config.toml
arch = "resnet"
model = "image classifier"
dataset = "made-up road signs on poles"
train_examples = 122500
image_size = 24
crop_scale_min = 1
horizontal_flip = false
cutout = 0.25
targets = ["symbol"]
num_classes = 28
norm = "groupnorm"
hidden_act = "mish"
weight_standardization = false
drop_path = 0.05
depths = [8, 8]
kernel_size = 3
stem = "single"
avg_pool_shortcut = true
widths = [48, 96]
label_smoothing = 0.1
loss = "cross_entropy"
init = "kaiming_normal"
residual_init = "none"
optimizer = "adamw"
learning_rate = 0.0011
beta1 = 0.9
beta2 = 0.99
eps = 1e-08
max_grad_norm = 5.0
max_steps = 6400
batch_size = 512
epochs = 26.7
lr_schedule = "wsd"
decay_fraction = 0.4
final_lr_fraction = 0.1
warmup_steps = 320
weight_decay = 0.4
Rows from block 6, named by matrix and row number. Rows with one number belong to one channel. Each number is 128 + 32 x the weight over its row's rms, rounded and kept within 0 to 255. All counts start at 0. Numbers have three digits each. After the name is the row's rms in percent of the matrix's.
# convs0: first 3x3 conv (model.blocks.6.convs.0.weight, 48x48x3x3), inputs 0-6, a 3x3 kernel for each
# convs1: second 3x3 conv (model.blocks.6.convs.1.weight, 48x48x3x3, transposed), outputs 0-6, a 3x3 kernel for each
convs0.24 098:185139146166146161108146153159044154105088116114140081096147109123127107097096156074137123159132152126126126131130120183110088167116108089174092100172127105138126159080091133123149108170148
convs0.25 099:141128141161134130098126171143088080131137119124141134144103108169141088112035064133172106077061143113133102198095103056066127106160142099113138155149180140091107156133153153128111141126125
convs0.26 093:104140156078104090107097104065085114038075107082084106067075095133114122135157143104134165132152169156158106168104103128098099154111111110110100088132109107173143144157119175196129138137095
convs0.27 096:100139113161146116155112152132139181107165126109114128091076035075077093162160142131198110167102045056121178073123100137091168163136142099106108134127080158126130189159077134137120132152132
convs0.28 103:118147114121095111101082134117127098158089140117089165148164164125138185096138122122098106110141167088127140099115124169158118170153108144160088135203156050077105125164165103158117050070126
convs0.29 100:133163158130119080114090157126121107142173141136149155123134134119087116103087095124189131020053097154110131108133164135108122121076128072129119108113111127109114188114122193093146161190113
convs0.30 107:184174121120141113127135150141142105170137087090119132109156140100127107165137104060133095111081186132149150171081149133134114126105110132073162138066153122175090088135164149091131077152145
convs0.31 098:117095076111148097146131000125164118118104078092092080109141149116146128133140109124132101140130035172113098068103116148105116142113118157155109099131174117139188134124120148115158138106125
convs0.32 103:146133163159152115121160148151147127158159083149149089068090143079079139088081130148135088125130122132111201053105138042122169079141157119075146173086149158098098141120132079092108086116123
convs0.33 102:098127112097159130117166139148075082075096107127125118074104134098127154089129146083118166101126130103113088112145131167114133147073159153158120102155113089139155115153134106129127105078162
convs0.34 098:115186169128157152100097132060149115153150108104119150089035087088107140130139145101190156095141131180125146120131111112152033118098079144160096150156108066140131150131154068122169109097112
convs0.35 095:071153130155145160114143154097121104107149115029145162135094069098097143136130130121160150136104108150152152130104139137108147155055104117166038101146047072140149135135125136125162137146147
convs0.36 098:111126144069133141051158179135146118104163130086145166046061123071084117141149151071061113099119121117127116158189161092104181153169147105111165138109038131126124115109121178095151107126127
convs0.37 100:134129149131140173109128105160163181125157129155147067103138177133113115079101090080107186137153168153135075124105059110119085168167133068132140116188155066059068149131187137099070098083128
convs0.38 103:137103136068160168090142154099076104082170121069157137096053123114088130115102141059042162063121124143132131087137145102122149142136146142133076149140081134137138126108142096086121104055135
convs0.39 093:130121116130123138120141104148163138110120102075072074157097077112091066114079034113106091136163116115071136143125161173118128137117176142190118083144109136191138126118092157173129131143127
convs0.40 102:105092087039142198086164181105139131108109065118162112083114109100142162098074107177072092086130119143159111140134120105157138117109154104137150154118115151179105067107071102114140103044130
convs0.41 104:155160062099068059045092154145081068112070089126092044088107162065139157102140162144173125139156135139146152124143170162108126137134074145131154060104165062062117146145143065112149070101133
convs0.42 105:125150104135158105145137099137116146086157157166158147130130080162115026130142075121164147158095111107114141161152054145103063120091105120159122116154098130167137157131048144077062075064091
convs1.24 091:055118085097084097117143151108148162147146186147154147160105078129153166133191128087079080095131148118155175161124134140109171113122139103159159142190130138174135154193153145153121090162112
convs1.25 104:109128139046132126128098106174116137135107091084103174144152126143172167127130099167158145175123116125139111175135109073099171130150161158143147140160141158175158166171169138133172145142141
convs1.26 093:139127125127126140095149135050122175069102100158151179087129139123163148140192126127082126143115112101064120118060069101072120083109145118103107133130082088136148131078067173148138128155139
convs1.27 097:155123148023101097077115131136138113133148132136159144147161132170113092113117142148122038114080101087197175138128118142094065085094080158138099086126115150148082145145119154124084178137095
convs1.28 107:142126100116146110108140134178163064150092101103099090119116075152153133174112118133156144144172138110119127106150121125131087137091105149151117154141103104097120114121093150148104149123109
convs1.29 104:123154131109150166139178159134155133146165145137114121060113174101137146136122136211199159133134071110127131115110162153140153131122162081119103146134129132130095155151130108079111115075132
convs1.30 104:159153115134098144087132157081133155064164190132130139124102078138119098098105101154185160120160136103127160159087093157123099157131145119077045149125125174173149092112146133105132168174131
convs1.31 094:105165136129141109129131121112131082143153112191178119153102131146165147107157183127040153110098143093114098138102100157085157157154149139148151088092177165157167128116127127129137148108118
convs1.32 106:121133099095135132041107157090127142125147167093126137141133085122092130110161171178206126158170130122166120113128106120094096100096108134034081147066085121128119132073091130139150152206172
convs1.33 103:074085136077085144126100084148146194133160159121135115132102053171145122166147103142106117080104164108120154124106056155112016142100072102174126121161153159109162175169127124208158152189145
convs1.34 086:100095141074109112120136106151160155135129142118129115105142180131099133128052114172127121098079117073159149160088075141125102094149155097130131106083158132108121147131154204140134177138127
convs1.35 093:123140050049147110102181170131119142085086059153167179115147157141124057100075105092109127131137133147148164095049115095134134129123139121061118077070109156182141170159153162162109078107072
convs1.36 094:161209130115174098085111112172184167129130156112117165094113093138063098103107125170172167158168187106146141096136086158172134139165143184144148099086131129134102161089100163104168100091124
convs1.37 108:100131119083061110087104115176145101187091011133088089128138119149155127118130117106117175113128144110099127089047061077110156124127128181241215129170141150134131148157090171219189108146161
convs1.38 118:082112089090129097088087061148204129140207146131144110173091107145065088133093112107107122106137144142128131125140128124072088100062130137110144097102161120103159159130136178141142157149137
convs1.39 089:099148150079102143086120128108122111094136136120153131119143150100093144114153188128132153151099099161122088053149157152161146130146139028101085101113082181155134181164153153148111098106068
convs1.40 102:111167117045142115070093185161178175069110130082108115087094106095102106113032118089159121121211151161161130141108050110125070142138084077118116084132040042105152135114112152176128144171142
convs1.41 103:165117126102141152070109136106104110068061118077085100164114093180122120162136147215205130167150157127079122158118109185101018158138141092074145104127120109128138123094134115107112129140128
convs1.42 113:141078071125087076095116093098074103109130085110072119129154121122167103170162126127136165140115164112070104165191171187165130184172118052091091079124112135158158123118118138118098133144117